python train.py --model="multi-label audio tagger" --dataset="short made-up English sentences, spoken by a formant synthesiser in many voices" --train_examples=26041 --time_shift_ms=50 --n_mels=40 --hop_length=160 --input="log_mel" --spec_augment=true --win_length=512 --arch="conformer" --norm="layernorm" --activation="gelu" --mlp_ratio=6 --head_dim=64 --fused_qkv=false --qk_norm=false --inner_norm=true --moe="soft" --num_experts=4 --moe_every=2 --expert_mlp_ratio=1 --slots_per_expert=1 --shared_expert=false --subsampling=4 --layers=14 --width=256 --positions="learned" --kernel_size=9 --num_labels=202 --residual_init="scaled_by_depth" --optimizer="soap" --beta2=0.95 --lr=0.0012 --beta1=0.95 --shampoo_beta=0.95 --eps=1e-08 --precondition_frequency=20 --max_precond_dim=1024 --one_sided=false --adamw_lr_other_params=0.0014 --steps=5100 --batch_size=64 --epochs=12.5 --lr_schedule="cosine" --final_lr_fraction=0.05 --warmup_steps=250 --weight_decay=0.0 --adamw_weight_decay_other_params=0.05
Rows from block 11 of a small multi-label audio tagger, named by matrix and row number. Rows with one number within an expert belong to one neuron, the router's apart. Each number is 500 + 25 x the weight over its row's rms, rounded and kept within 0 to 999. All counts start at 0. Numbers have three digits each.
Before each expert's rows are labels from the 100 clips, of 14976, where the router gives the expert most weight on average: "peak on" is the class under the peak. Only what is clearly more common there than usual is listed. The data: short made-up English sentences, spoken by a formant synthesiser in many voices.
# router: slot weights (model.blocks.11.mlp.router.weight, 4x256, trained with AdamW), inputs 172-255
# up: expert up (model.blocks.11.mlp.up, 4x256x256), inputs 172-255
# down: expert down (model.blocks.11.mlp.down, 4x256x256, transposed), outputs 172-255

# expert 3
peak on: /u/
router.3:476469549526493526449505501469491507503494486493499521526510484465511490520523537519480507502521497492549470514524505485528501434480497482528510543505479491445494520495513540466475496496505509480476489476511502540525476494467497501470515483482507481525
up.8:558485512497461497500522527490506448493502497478474455478466501565545469508479502480516520469460525485472563489486472483473527501432495496479505490555532505491531530506461552520495545506507510455495486502524483500520549494533529472492501482491531534509
down.8:504520469503475535488492522496537491485503489516480498502506474450524490525538518500519510519475522509518503452512495471529525477511538458495469499502504488493487526492505469527456490511499474469507582463492460537465463510472449472509458499463519472493
up.9:498472519531511490509483465506501471523517490489554512476437477479455497507450517510481507468495533510489513507497529513522500520497496509490513471516555534483515508494513477489545476452520505491458484489474504525473549514488517484540545534504559527535
down.9:483487498470502496467447489422532490483476502568488527507505492532462520527499501519500495522505457556485519510496503518496500454496511466547467474508474506524530504515495487489493475501479522510518473511482463528495499509479493526481511514519488515506
up.10:504482546512503496476496534494511499468533463519513502489513465518528457531474521457505459479507503538514461471512450492508511508512541514505498544484532480497473496503484503517463479517491505483459485484528461502507494500505500521481510457494499426510
down.10:467451438512500485476507500512457506503492497523500453430516516561474497495492523507492512502462505452480505530472513458508487512511506537478485533475508537528500506486513514469483539469505509534504453523512508525485461521529525483490513481528493508493
up.11:485484511543469473457528507498494497474511477512497493452486484500516518502556500479511487535497506526485466503512478501503479522500446514449500468506510484472512472497470495488483521488488507442538521458510481462513511508494524525475486478522524539516
down.11:476493488485485462507546510487527468507506554511476490508459506521500454499469509452520503481503518502496478475477501499501492491496443517514498480522441473465530497491528508455504485487535472489457504513471498479501509515484505468522470461492523523510
up.12:524466505525532539499479535540473471501524456480490476471512490472501500546495501480472501483498491469493515509509441468489469491440539477498509488510551448535465554530491503515515533564514500493497508508524519520494498477525488538492491456521510516525
down.12:494476464519513445486522493509520517448514527503480519501478495508500489499546483508483499490424493490492451517530504483475508520493500469487463434509521536490500465476505469512528524494499519462488503510501486501478506561486477544513491498512513513483
up.13:525515511495507532496566518513491510492556551531484530501531488508528484475492491476474499487490480452485546496509498485475477552463544514506466472507489500504528509529533529539516464506477501466526467535503507563467510474487514514539513522499440465509
down.13:518487457493528486481492513501528527498456450501529495510482511486544496481516512502497468548483477522465525528500537505462512478509467509445499486529473527489539531511503476524514574508500535549525488502497523478488507494494496521519487501453522462500
up.14:543477463468515518520500533533534507515535494487455524561488526496473549517453488485483525531518486522480531530515501484481493487510463450502475528515464514482519499548490501488504524478501515522484504531528523497520498481457541496515501481493463466480
down.14:539500499469462461533504473518520471532480497492503543514518500488486462508509539499481489484485473480522493482476506506490468482529503484508489524504515485497501490533464531518531493463490550524459470523528463481519458467531530477536525490486507515504
up.15:500500535457485502514536504485512538519522507502501470491515502535481509485428497544516498532525475489472510508547490508485527458485518530490528545510453508491489503526535499468479502539499519489475477499520543463518527502527495484496481535516529502488
down.15:484465527474512475494473457506490505510473489531486507525472472496485516511503528460505530485479524535500511551479525512500475498489517518518459473466475482513525520499480484524507517471481515536516489432483463531526527524502472486515491500479477512494
up.16:470555502458501507478468486508545511504491492483518518524490487501482493533503490487483459496480470545506483513519533469488495495501528509511501494472519499532535482509570532505483515508523505515494463554464504491494450505529508515501486486533514502482
down.16:490536434505512493487504502473468521506463515510504516523480505490472480509482474508501493485460535519508469507522499512470471567508500514506490515533517499540536468521479561512509490494496517511501510509463495505519480521502487527521471512470497519494
up.17:435499517480505524495481466526529485528526542529427518494495480495478530490484458497487487480486511536467525492512486497487488508493523464553467522523517509462545554482490491526492530464493504475555493484536497533511523534472460485523475492480510549534
down.17:534519486514504518515506496477505487503514480508516500492531549525475492456485515470496567500464505518515494527444502515485477523450484488511509514533513523515541517519497513534476517513526528494475502487530510545461547515518463532456483438461473485524
up.18:538499509487561481469518484504482526501548516475509524488500471501497535461507484518477521481558475529515525519499497511544518520515526483516531530490492528468472498499507519484505474507472509510499508497486469491446516521527481468496482470491455534487
down.18:511507519492477541513503481491499496501533524540494553507492459516486503492470470503564497483510470528522486511542470511501495479517517520510510522472525491538516491493546492501513528512509518522492510513554490502499508470544508488519513491489536520496
up.19:498472577542489523491485500515488492511493467464482538457487538480488500517535547506468536507451522498527556512493493500497447516495477535487556471493492532498538457519516504505470508501509468494506483500487525476524508488516501433477496522493493516504
down.19:559493503521477485472503541445512487487523479513523513530451500457486493500494520527536490485527464486524495493530492502506473492430503519459467527532496487525493494479541519536531519495475519530486498515547499475484498486537512551466490522485509491496
up.20:509489494477489507509508556493468492496506520526504467532496493459504501483472493519473517477518500487493538547477431489545540489515453506499499521528547524484493543507506520492530506494468524472515493500496498507509475489526467477545526502518475490533
down.20:505498490484506520515481497488524511514451509525473498497510479489490513504528488528474535517534496515511493532509538486488491484482475494486547522478473527519511509500505542547497478488484506519503498504462529493489520516533545519484474528554494496466
up.21:524531473481495472495497491473503457527507487487496515470500515488528513480531516517463488504520488546465478536499471482507488488508521454475494505498500484502498515482455539478536533465508485464564490534526538527504485514495481515494463513497498529481
down.21:496517491503510452491486505501462485531541503511513510512493528541444479479480528504490524507501520475532485508472511494519458517496494516518536529512523447458472537517477488511536463542483492447479509519489529487504549466491547506510492474519595513487
up.22:487510485503537504507500498554481491517512484476492495543495533506466490522505483460478462514503531486487494464492467476419458490482509476459514497525499495513511510501478518497517521520527561498483536532491477443488505483548502531530471582485493501507
down.22:492471558449556504484540515494522511548539512510482466505496536529528467495510494484511477503484475501512464512517500504473487471465522474515499477514501493492510505501512506525507482474515495571499499511500488534481486495481498446524491509482473515467
up.23:493519513526516485460534531485467484540544513512499506453557480509511526442510450452516489513513494527533532512526494485511554478450510517521483515495493524492466497529554500535521494556545504545474464501488487503485545489514455488526498486491538525491
down.23:479486463489502459490501535454529475505476528496534519520518511509473503497507523460479518528545472509501501504484456479495494552503504508479503501536489519526539514461536518525523538488547484469467501570494481481494495523507516533481509513481492536488
up.24:490497472460477520545479505507533448509544498489481505514492476479487500467511468477539460494533536540511484467474545501502487499538501493491528517485495519534510487523530480480501480471474525527467454500482519454484462467489494504485491467504529501506
down.24:511533491487493495526508484501537580490542492497470519529489468537494515477497531476557507441472500501509497518519457464480512490512491450498486495481518520524492492545488519471473528531506485498553523518464499528491494516513502492501476530507487531487
up.25:466526522537513492505501506496508490472513535495444509483503543496469507519478497471559487514506520561465493506503501514485490503531498519515487520512487490474472491499490531422488491511501505510511456485501486532457507516505502499475530520418510558510
down.25:480499529538469493535478498511485494472462528514476506496507500472471517485496552496514529544508490520536500528498513504449509475480511500531509494495522525522529518558478502522522507452495542516451446481448499488462487494507529501490487485502579506526

# expert 0
peak on: /k/; /v/
router.0:480514505486483488494472526522470515495506539549509532520497504507523526484551505494498468531471494482495437517506546538468489488538509503458500492451517496482444456532515476523528508554484544447507491478538457515474493456475513503485506491510527505489
up.8:519522478500518519517524490521454465417537492490548464567509525485458502501528462483510517499473508499508470524541520511535486479503478504507482498494458528492481512482489503467517515549463558491515471494491488451460465468524493510499478491491502487500
down.8:492536519507488565497506499532493500482511499511477512505510495500529463437477484510497534534474561483516475520478519515461469489551499525511517497503467471497481488502508491495512518450484508487479504545501483510492455478524477529524526541478498516477
up.9:496484498529510476505536504487524508509506477502531540504470473481521499441527505474466530464528489500479503567526517516527492485492519489512475506523474494507505475505493517526490469473483454463534509492488515509499498477536478504460528508476481524493
down.9:468478473474479478528541498475475496520478512469497528476490427506503477476513489503486488480491501514512546548531466477478510531502508494491493540509483525491491482507511530534548487493488493475538502496477497463463508529526494500470487514466524492501
up.10:512499509517460493541492472536505512498461470523502530528476521527489528492508519535468533541468494472488504518479511491485494542487493516497478505482468492489542496515489526510488504468477535488495495483505513450486503480447485517465525483519502465496
down.10:497503481511523503474493481469432500497509447511530507503521515486454472521502503526518500526527524532509520511512484516475508500491518483515530542492508482485499486547518507482481498519461457512493475450523480512514536510521493502529499508484525536497
up.11:479485476491486480492547510478488485523488507519517439524486465476555518514529464490502495476502492501504497474530500501462506510523550509518556516465494510499529507501533550499480529513450498507491511518462494506486510517494469543520438540476483483490
down.11:507528505488498519551492488517469505531501512485497485482528466480484482516503514543467527439501468535546464500512491558503521479480494555509471530438486468490505499511481518510503548524522526522478503507478509506520478516493490493497523491476474527539
up.12:466525485492492531462508476471492519544540484459550519501483454486499506522495522465505505504518508529502500521536510521494491509523504493536515520518515515454489526487489491481511490522457461493486523502471532459520483476507560481488511546493506477539
down.12:519476485531519459497517502493518484499455464522461492497493463492532512481490474521464467530500525516500524476482532528518534542496526478485499497530529486453462508561457441540529534533517502549531482468503457489490477508504557552446493465496505507529
up.13:498521506522471532512531512486477492522473518511524527503503497479489492446490473532527486517445505487492528476503509516548502495496502469473494510504526456483500554524486524513519475479532481468454485457492505512467515500524508517475526503487481490469
down.13:484478465455470534511513500470526474548498506533511467486516513456512529456508532494465494507510485517523493497513483499499520524482448555520470471525463556496517533537463469484516490502490459470545495461496447513465537500516514457524449534475521533512
up.14:502513496491487501509490480495511541536485500514483531549537510520515507475524481510430500475538514505466478500485551533522511530488447483552560510527538447516479464516500535493497491540560509518483532473534483513479512475485482485451492531497497502494
down.14:494510445511499481521546563499481519515497512494491498435483452509536462515478486486528510483522519473547485528493474523478508487488498539517488468538472510504483479473514499468516489545503504516474480503516522506483503529506495507513556505486488497483
up.15:474495513455524528463561523536473484512500548521514486494462529473508504482490476452488530484513517517465498463484511483476553477527492504511535499498453488453461509496544482503531481495516547526464471480456497489508536477485510456485462497531500530462
down.15:477509500485469489460549467495516451506500539516538523476510527493489486415487486512529494479468515517480515526478492501499514504485482512507469499504577470516516495478535471506500543528529527466509479540516471459516533515493507519501493477502459498484
up.16:519498468518520501511520490493528487498472484488493503465502549498483510480460505478503518473531479515517521505519520513508534449498485485493534482506527488527543468488540486472518480530509493503515497491469453497499490495561521515515522488489497557506
down.16:495522497478511509509478470485545494488498493503524473489517479504476471539479511522516495478504476502481514563493502509561525507495528525502518447487439462493509483494479477466471455517539505473473494484497489484496496480484553495506496480454445472520
up.17:485479501479523528515465480511521473488504480484496489517467481526440501508506480509478468475505486507494513499499497475470463550478479511508517526548500527523494564511502460514499525480496511501467500466532505506521465491526533477506500550477510530508
down.17:521528498521496476489507516474494499491530489528513461518507525447529525484503520478492522480494466503484514500465458460541523507486480494555512476487454517504487480527498497509495466504486510511506508498484552543519544517477493478514485539497486497514
up.18:517527472496466465510482521506481470526534499498514472519530482516500467518504496484490474471556510476527485511484531519506496498472485529538519521477490455485555497517490519509458523524529514477496481569512505496474479482498470517517485526504515487476
down.18:482518500483518533526526527459478470535527496485491476487507518527501466490482493502504480520479534531485465493485506517442513516560500469537514540526474455496515518479509531497517509523491529511453500489505500472499474481515489488496543507478538479529
up.19:501472505513511507508486503479465508455514520551489494486533473485520530532497515468509521531520508508520503541471506508485510495515520524465526446510498453511470470454525485507526521442517521507472483503478509525510494478496494520496522505472467471498
down.19:477517532497522518537499509471473462540519475558462457482541549498497490473498516534491471531515534525529502529477448514478513502469505520524508507533497497513456478483498548484532515484539521528474497520516557482511467498517507489490483516494471501508
up.20:506446495536520509472493511491499489524527475498539466507474491589511533510474540545507475507506492498509455475493561512493487492529519521522483491501484496448426508519498489507504495500521507495469534520553487465475489470512519453460502520489498535482
down.20:452522463537506514498491496508511509501483488507501493540468489460485493513510499459509479540539528472496477457496545541443467549548531497527505493451513477498534468509500497540491521473486513445516539547480509470478486489520507491455486529485501499526
up.21:534534522484518515527492458509507480508557465455523451479507508517502529504515491496491516515499480492486485469518506528546507473517450500512510504476473480486496507471496477489467517433524510514530512506513540503510483508520476450508491535490518497476
down.21:506481502480486524463510446508503485480478513491514483531531503451477468509479523452495448516480517459499501463459516452520528531484456504531503468505450548557550506479532522517511446502496498534501471513490461531466532515493502480544500467474527513536
up.22:467510482463504522473536513503499498556483502503502545500508474512502504465470483533500487475511509491517441493465462554511523523539532510490520523509505515502493563460541494500524529476531489477481523482555504471497521501535514477511504534524497520490
down.22:509494487503493472481493522544498472490505555498530563468490480484521506479511512479543488507509520520498468475507542485503511526494554490521491444542492437553518494524462521513503497508524545463559501468519494499513446498480500514518503488497491541492
up.23:529490541486515550524463501491523433519468486489463527477463536475481523498486457519490510517493528512516529462470487497473509492521489465493493447515541484535452482493484517513514509506540440514481467483511446510461552497529536488511504514503493544509
down.23:525499502463531476497495503513486504495522519493510524493516475494550528425500525501517478515528522524507512505526536486491506485503512505520513514461472456514559508545491518490521438515517485535486504505498511518505472480488470501438478506478471467482
up.24:496475491507513492480490498533515495509503494510477534524523516483467528509488485467531459510491486490499472509487523545528509492521490506545528492496500478479434475446471520472534523468513462531477497494480543541492477491471538492555526505473519489523
down.24:483430516529523518517491458471501470510486525479468482475426509515472464501503502488516537500503508512507526486482493456470491536481510515522492554517499507489505511511530486489522524498490544509510520504446495513488510501475502500466493503467520535531
up.25:500489538519518560518516515513527483500460489487470472477506513538514477512507519472487494510503510527504481526504486483490494504500465547510542524521485493515496499503501506471462480476510474482492492535534463519471528523541483508526464479540511463497
down.25:499481568505486484523507492521536514473473478474528524462466537524516509512490511507488479521463519488469533484535492463480509495460520477464524523482547486491501500529476449492509522493486528465491500519492504489510532551525507541497523494481523516518

# expert 1
peak on: /ɝ/
router.1:467509538512518510513492503475490476487482543526514535538514515483486481476504472496490526534499477474504518516493520532485549449497490507505468531494498503504518537482483489486523516493540485505443505487524466502548489514546472505519492546501480467476
up.8:474513470504527505508490517514562502483498476521523487490512509473518532487500502469495506461522501536482487513554481526468526513513560509538521514472507466476479529503493498494505480522503522466471442508484547519498496493485500478533561485496468542480
down.8:583522517502484503486529473468481465520521532519471518468466505499519515505487503549473474532501487507521506497497526525514529450482502476505545497538508531513529500482488495529480504495557526514520521517475486469510535516518542418491522507493547502471
up.9:508536488485507480483457499486505495483489479549502489523509479509500495517543476503551459481487512492490462499481590522505466504491469525472502504491496530494530487466469531517496539541514512520483532525504498483474504499493477449515444475542517499493
down.9:460510495508506451522481504488531509527506490507489500461523512497491508548478529498478525546515496519498496509527502509493478478487485518488495479493511535546496467534466516486520570512509486492452502450497507491450521483518506482477542538507519463483
up.10:485525454488485491529508524434504479483468490504500496531459508507480476470491518497493508475483514487480497513457510506492470485532501503481464511514510492530533470506481479493462471560507514513470498483546513455498474461462530504430511493504527490497
down.10:459509486519507522449467548496485534518520480478506497491573507495514493461491510570486499494496524555457458531535490469475550509504556488516469448471484484550490534521466536506493536519538500508506488495502515485479506452494496503466484556529486482523
up.11:493483529463495499485496459470506504516528527528476496452535510443507478469484516461510501502466477520505478478452503450506513501512483557497509543488503499479512530532474494470514464444534486500538462515500486463505532516494475525485477520517455505490
down.11:453515483497518530510537509509483569518490502568509484547491524474492509517496503469507498506508520496496477480481518451505459466453431536505485516497530486521518474500493474535505508478475467525526491563547457506517513490511526524486533536505495529462
up.12:496522513492502450485475472503471470466489491450506473518473539456468484472527511456502510486539478554489464502518532483522514488488503513483502513491499503506476489477525554470450465450469535474491504506493496521545510500497497474518501506510511524482
down.12:512524499465464524518484522504489525505516483450537451524472532502503509473530502476481503460481525497507489499530439508529526525486506522469459505559482560494492505503533529495543499510513469512452494499495520468469476509514494530460491474473456502545
up.13:514501521489481538490496513489483526495488542488495482496506508501503493480511518516511558459466510511426497481491518534467535476527520467505505489528477472503511502494528524480511559504515518495505470494509488464501513499520449465515500463479498525520
down.13:476534504505476498493515502490533490453485493480523521521478469475504449527530495482483469522484475529502492506517453542512480483568509460535507506510493477478478443506501490546506508507506454489473495544470475518469475484494485522506488521515468496478
up.14:497473526485523476503462496503504503481468466555471511530468498498467456511469533460525473527497472464513489510495458504501503534511482511480493527542541523498530504497508515513516494538555490510487482474488526487476476472517455492499470561479481499554
down.14:473514483444505505542505563493508482526537541466489484460504529500483512485500490530480503514478488495475489531520469449493489477462466498505509535545535460505493512514489508545519527535528518468526478492506555493542500499496538494464468489521491508527
up.15:474518451487505473520503526523533516512531487482452483484518488484515501450508494544534529530484496465495491501487522464482521504443499546503501528502553494482506479514478467472489534467515517517538495497504500487537482517500516472520463525507497531480
down.15:502465496506431480491548472491515499526486533542557560505505489476482553473495505543530477488504510491501474529466506461491512469490477528502535501513506509500515522504493490487496496480488539548537493493495478487540522522534493474490526490529475481509
up.16:515522484503479502512500519484500502543515477491489506537497521520484500485496511475433495509490462499547506520477512497497511462499503511502489519524500537527537482494440522490518503486472504468495485493468508514479449448473520491538475517502514515541
down.16:502505520435479475529504491496515433525494527543505474483501511486514512553466506508478437499442471501524518486475463519458553535521509535489512541487486483501501479538478505479473498538482506455521490492527527476534462517493505458529495496497496482478
up.17:513459503517550522522499468460496483565477505475503497489502479474480502512468543469520504535500482493538511493477541491448508486475502496506460543527554504455452519461462477474533510486550518530477510483509483468503485499486499515445529483471497496506
down.17:508516501464500501462523543493562516524490526488484494468501495526514553490537527471452545457505521490489481469558481482496521533499498529481454518478511499483498538509514482479456464474491492511504457476501492517528532516510508481498486467534536481489
up.18:469532502473535461505519444502540538506489451443510481519514488505509495451494501493492505528523469514497484490466484510526500466546496473465477518541524489527459482471469511535524504519550486509532503466508523492529441529467531520461512490489523551518
down.18:509470465466522485469457507497527539461517489481487523478487457518471523484517510518454526497474498512448477472516477483519488500504523524471553512454538475522462480445513480432470493498490524477503464469495532491454483479471521500477485524486529504523
up.19:522444546501485499485507478481453529498542521505474483527498524472467533515524458499499460548511523499531525495489575574479496519467511491527458548459460559507524487502475466520505502553504497483545496493493469502466471502523490525543462491489498516512
down.19:535498493514492502511521494523492481518491458510506539529500514512487522514534467525490490527473477500507483458528517515487505476456496522512496525501513467479511452516512538534501493522506505483463513553483463499487529470494486489442539493517489497478
up.20:496499485502515484521479499533492497472458511482446505502492500504521537463537494512502479492475533474517478553509536525481512522495528518464487482557511510529503513482481516522507526498537502504472536498502501473437514470547482485459524500476486530541
down.20:478478471541530537511505510486481493481485524494481507503502508484486528475526492499519523487533479508506458513505523473436541520491490513524487479498498545499490464543492462495501517459508540505539497479451492536469537525506473501520495482510428539481
up.21:513504492539528499524466469493485487501523520508500509445513506532491523489486490519527529482487453483505532527460475520584492485519487463511479489506478483538514494509552493518498457490544517485464486521486497488527528448489476510502530472520518542489
down.21:520519497510520513438530500526507497506493505534510547477469504475471500510501484486508506491475514499509508488540538498511505459541484478488489474508516498482503493472509534459506483482469504547503498488516486497469487533512473537504482480487498510508
up.22:526502521477537520492517484526508533455483514464492517508467490519502537510527449472530513499493478444500472448440512492474505494502470532521493499487485470514477512504556540526511560501481528487544463459558445505530503512497485492527500509477465515520
down.22:470486493522507525451467514523534504510488496509533497511526407492513498489498488492481516512491541489533514500504473532493464478541543487503559485569503503558510504491486498502483499500466501500519531511505478464509505508479487542485458480468466474468
up.23:504472522488497525478487513461552532482507547491515500465521458489524512510471463491498502535492480478519491521496488474500560486456537489481444512505500493488514487498496466527490520494521497498472467534486501503494535533496514487528509487491501484463
down.23:535509513523554498503505501467583499436515518520531549493469515512510494501469498439507501482541484446519487502491506462457464456486495504485474502496490475539472521475498484482497521470480505490518505520495497493489499534523480540517487507467507474527
up.24:471432530498486467456511476505519491523479535496496468503509522515472456483474474521465470490513509507535512506532489506509486554506536500523485508496486500518445514456499521532517474547499512536449525494466481531477475538510547463497544494509506511480
down.24:483552505494472456491509528491489511479499509450470470511523534509517480502540487510474479502484504537500473477522496512498511507494513489499537548494536495510479495494510552557470541508505507502491487507527522545509521526555514492452486565478534472510
up.25:478493496493532481480487509506483477499486516462554495529555557480474472545503477495503485510521513508531548525518493496547523490464482470489498453500496530491480509502501520467533499468535460497491527526511511478523460452498521499505500525516506495478
down.25:504486489524506461523577498488499495485474437513511519458472437510517484514499482482492492469513450511447508482513461466484496484466494482500483498498502516525485498471458512504540474503499510493494487517505453473486441524504507481513516476504500545492

# expert 2
peak on: /ɹ/
router.2:489502470521444472542531505471508479532500487502506450506518471482511501486515500497482495527470491503520496450491489519498511480523456520517517481495486531477494485516493547505508529521470511541474543499476490503497501510512522475510487473549499528454
up.8:515496513536483534482522541540491554482544493512518506503484529497470518543500459497505522491502497491517480483471450469485475484464514562501481499510496461509483508517504519502520519533545520505489536523493523500487474477457479498475500495469483508471
down.8:530486482484518481500504511485459508503465455524475547432493509471527490537497472500483453527459507478459510520495508498508494485516532512491515530491477507538477516504457456522504478496495520498502485502496469485510455473518494483504517482472450523509
up.9:509489483516497517515518502535531533525482512526483493513538483534524486503528483492508519506480527487528500538467491499507487505525533545550487500578479509524489498470529532482474546493534481449490533490483514500528527444495522522501473461474495485475
down.9:519484481517527524461506465547479452518495485507479465507498495515516495531481495518500510496481477518495476486507512482459434539535514522454488473496485513483495505511498507472566498480481536471470483526490484513462515471489467521518483471484453527516
up.10:515514515529514497484437531488499493510544503482505507519492515505487512526496476491531436469492464534539546485456531460505532478490427488536473474468515480498529481493529488485484499488515520485505454464544488499512509538448492496494521492477499477524
down.10:499510533482535530507466506454466502498492479478527500497493499473484495470488526494529509556452525524484532503492546493474537490518512488526494478489511515545495526506487499467448513521493509481496485508450486468515498426506502554480483471515472473468
up.11:460545489506483505484495507528472555505503559509515543485487500489514493514474559547512496483496515513459456487488466545509502453498514485480517457576504519513530457513512454496492488450458481477515497502508484498519494506515471502494512505533473501467
down.11:509484497472466502516486503468472470489510493527509492471490488510519509493516548479493493506514466493488507520445519550522489516510530501497536516474483427500519499517494523497499502510492507469483548526506491531504489476505530544505495504469507506484
up.12:482460522480510478543486451458473491485511547528465492492484488509503544519524454485510552525501517483483472504496528503463468469528492526490514476515523475489492506535456556491499514464539497515527498553489487465531493492475509502522510515480477480504
down.12:518508483482521504529538534538447460532485504518512455504472504538462535527503506480515508436503528506484535458469476481485519540472490468485471461518538505525426502505474534462434498530491519482489504512517506528510495538485508481495510537505517522473
up.13:525498505512460503514522541481482491482473502465479521514476478500506471519508426484464459465482494505499491463506540490501476524489542497545539499515462519536518497478508518511492510504544543519493497500528480491492493468485501479517502483511534473494
down.13:507509527508533510467460507510495467518519567492459538486520559505523525458498552486509492530478460528464519482506500451484560492526506487482530500494494486520521518529547509504500487495508485458472505503541489526461533480498508550533488535472512532543
up.14:535484508486494504495496513491541495460498510476514485495486507523495500505487486467509480477496508512491470485486459514522509478538523502511516490499498513531501493515540530494513525502537478487534518514462489494510512459505488505499487474491466513533
down.14:455528470506516534529520488488488541571519510501478504509524500522527478482518533511482506532453481496497494502510506499474527539515475490467524536540464511495550468485488486529512517497509490503519492528533464510528476447482496501537502495499510507509
up.15:497526509501474531539521526495561514476544491524488500530510509477522489522482523441518534476490465523508492473502503518513502466493517501493546513521531474512510480539475484475502518464487439538506481494492500511456511486466474510484489517564522465493
down.15:532508520482530526525502486511467504502493472486481508493489487528493485550496482485534457494518482540496469473494490479492478483486487526525510481514493467568494489461473495488482490515502511470491500510468528531504513430480529490518506493509484521476
up.16:498477526518473483486551510512524475486487490510535489528469536497489459531506492489515499497521515475487464460507476493513483447512488501469508503515538500517510509501514551527502568525536479477509504525535500518517522541555520462464489493512482510539
down.16:472496511511481460506523516462502485455518476545526527462494457528497493536513486501487515521480463541508502518533492531490464540484528523463495533501479490481487514521509471479469491476434495538484483523471553477507504540535562474468488499483491467502
up.17:509495506477516480476513453533512508484565533494443516531502491515492513513492432457491434465512484500466478471500516527477510475489477488513478469496482477462519493513538517481525493489480547494470485505496464456501494498468508513506501560508503507483
down.17:520535526503506481502543517507478448517476500512511502493488457513500498512486484508507506495535481524505520566509508454464462493512474478488508506459541523529498493480480493464474521505538487528489494500491549502522521453473465482512489470484460482499
up.18:504567504545500485514503466494458509479450497456478465496521492524481484519538464501474511574537525517509456518517517483469446470477488534482498495504516493507518504481534465499442500503483513486516516504504518461515524473476529508489533515562508504472
down.18:509505475476524490506528516496495476511515468497527475472502493506494494493458466487478511504549533498507490511477491499507523502480446514492483507505488475516482498537488470490524512490532488526462550502507476507521537528491453519481501531492478516506
up.19:508486487505491495527500509501520513493469488523536493514544476511513503489458483500540486512495505491507515556507524465508516491450500504494475488523504489530470474511482459503476530484515503544495486472459494516512450554513527452479517452511529477556
down.19:483521487506487519460494482469481539467523463467495506493486489503488483484464476553497484484494464536493469476516485497477489483486472474509531470484521477474513561548439463540542512546511554459473517461499474494529529493496471487486492499513504518516
up.20:492496498466500513508484489531490510481501493479490525493553460467500507485530509518501519477475524499497528502495480509518507518465474525497505490474462488495470509498519476495538482520448503528468528472511499498532552497521488508498438479492487512463
down.20:485497457523462465434502453494487498494483473518537520536462476489492504499494472507493488520560488468494526544450460483445524462512468519488466494484470496505498518489443500499487519469492478503481534433506484446487499470504515487520498494483502528506
up.21:513497486515495529489513535528494531488535491485449518502490537466535477499527525471509501490468466451454477531476477483499536486522476499519465497521521474507480468459469497490488510459542510483469486495514494547479512497501455513528494522512520523496
down.21:501490497513476490495531512512497501516521513523464495490480510509488454475501455533507490500476522506475511478477490517506485476508451488535491498493510522505467533481521479512467503456500470473455524536492491504475512482490523498453478468490508498485
up.22:498492488503498494516542518514495487472552525516480508548524475495480486504534524495510468479493484466481524481506512511504537510503512501515495486499546447496521523446529523503498482509491522513489458548476475524495496516487497484526521502520492440495
down.22:498519511474493490539502474477492453487477505501473510493516523462485484472480497523450499548525499500487557538536493499512484537493470486475501468490491512529503498441503479495490468498528512523529502516508477490464457467493515518527486520518426496513
up.23:466498509452505524483512488529505523475480496550472519498513514513490470476504505438490528515466474505558515518464493478465519519493503506484524515512475531465541497522481516505520513501459440457523498471530521547532524421471499536501505521502494526491
down.23:501507504517514530496506523534556512472420493480501487488504517500513528490497469508523457492535495456455543490504487531516506544478488510517499493538499529503512492457499491518497549534521499467477441496497465534515504501526553508495461523496474526439
up.24:533499439528547487479519473475483562480506516480497498483514498478496466504549428480471501485486478456454474521488513468480494474492491513478495501500500490539503531505499502525499471482479562546540528525458466529542532551500495484528503505507450523487
down.24:474506481514530507546493443522479532491506515515551520460517519514544502517506525540486484530474515510493521504467511527488461508528501497492486501498538481481479531555502489498531485533553494503495524516508489499466494510480502485523502475524436503456
up.25:476501504473594512528544490481536546466536488498486521519533540490456466495481477467494458497532493483484513465518517510455573455496519557507510521514515504468500564513503525454490487492473505489498512548511512495519466461504481491465493514457488489481
down.25:542500494502518456523483480571469490473492517490529527473499505481464490473461486504538498476537549504498527526503496518511477504502504488495450492508484501542512453515496482512498493495509545560498516531517453527492502566533535520494523487475476465498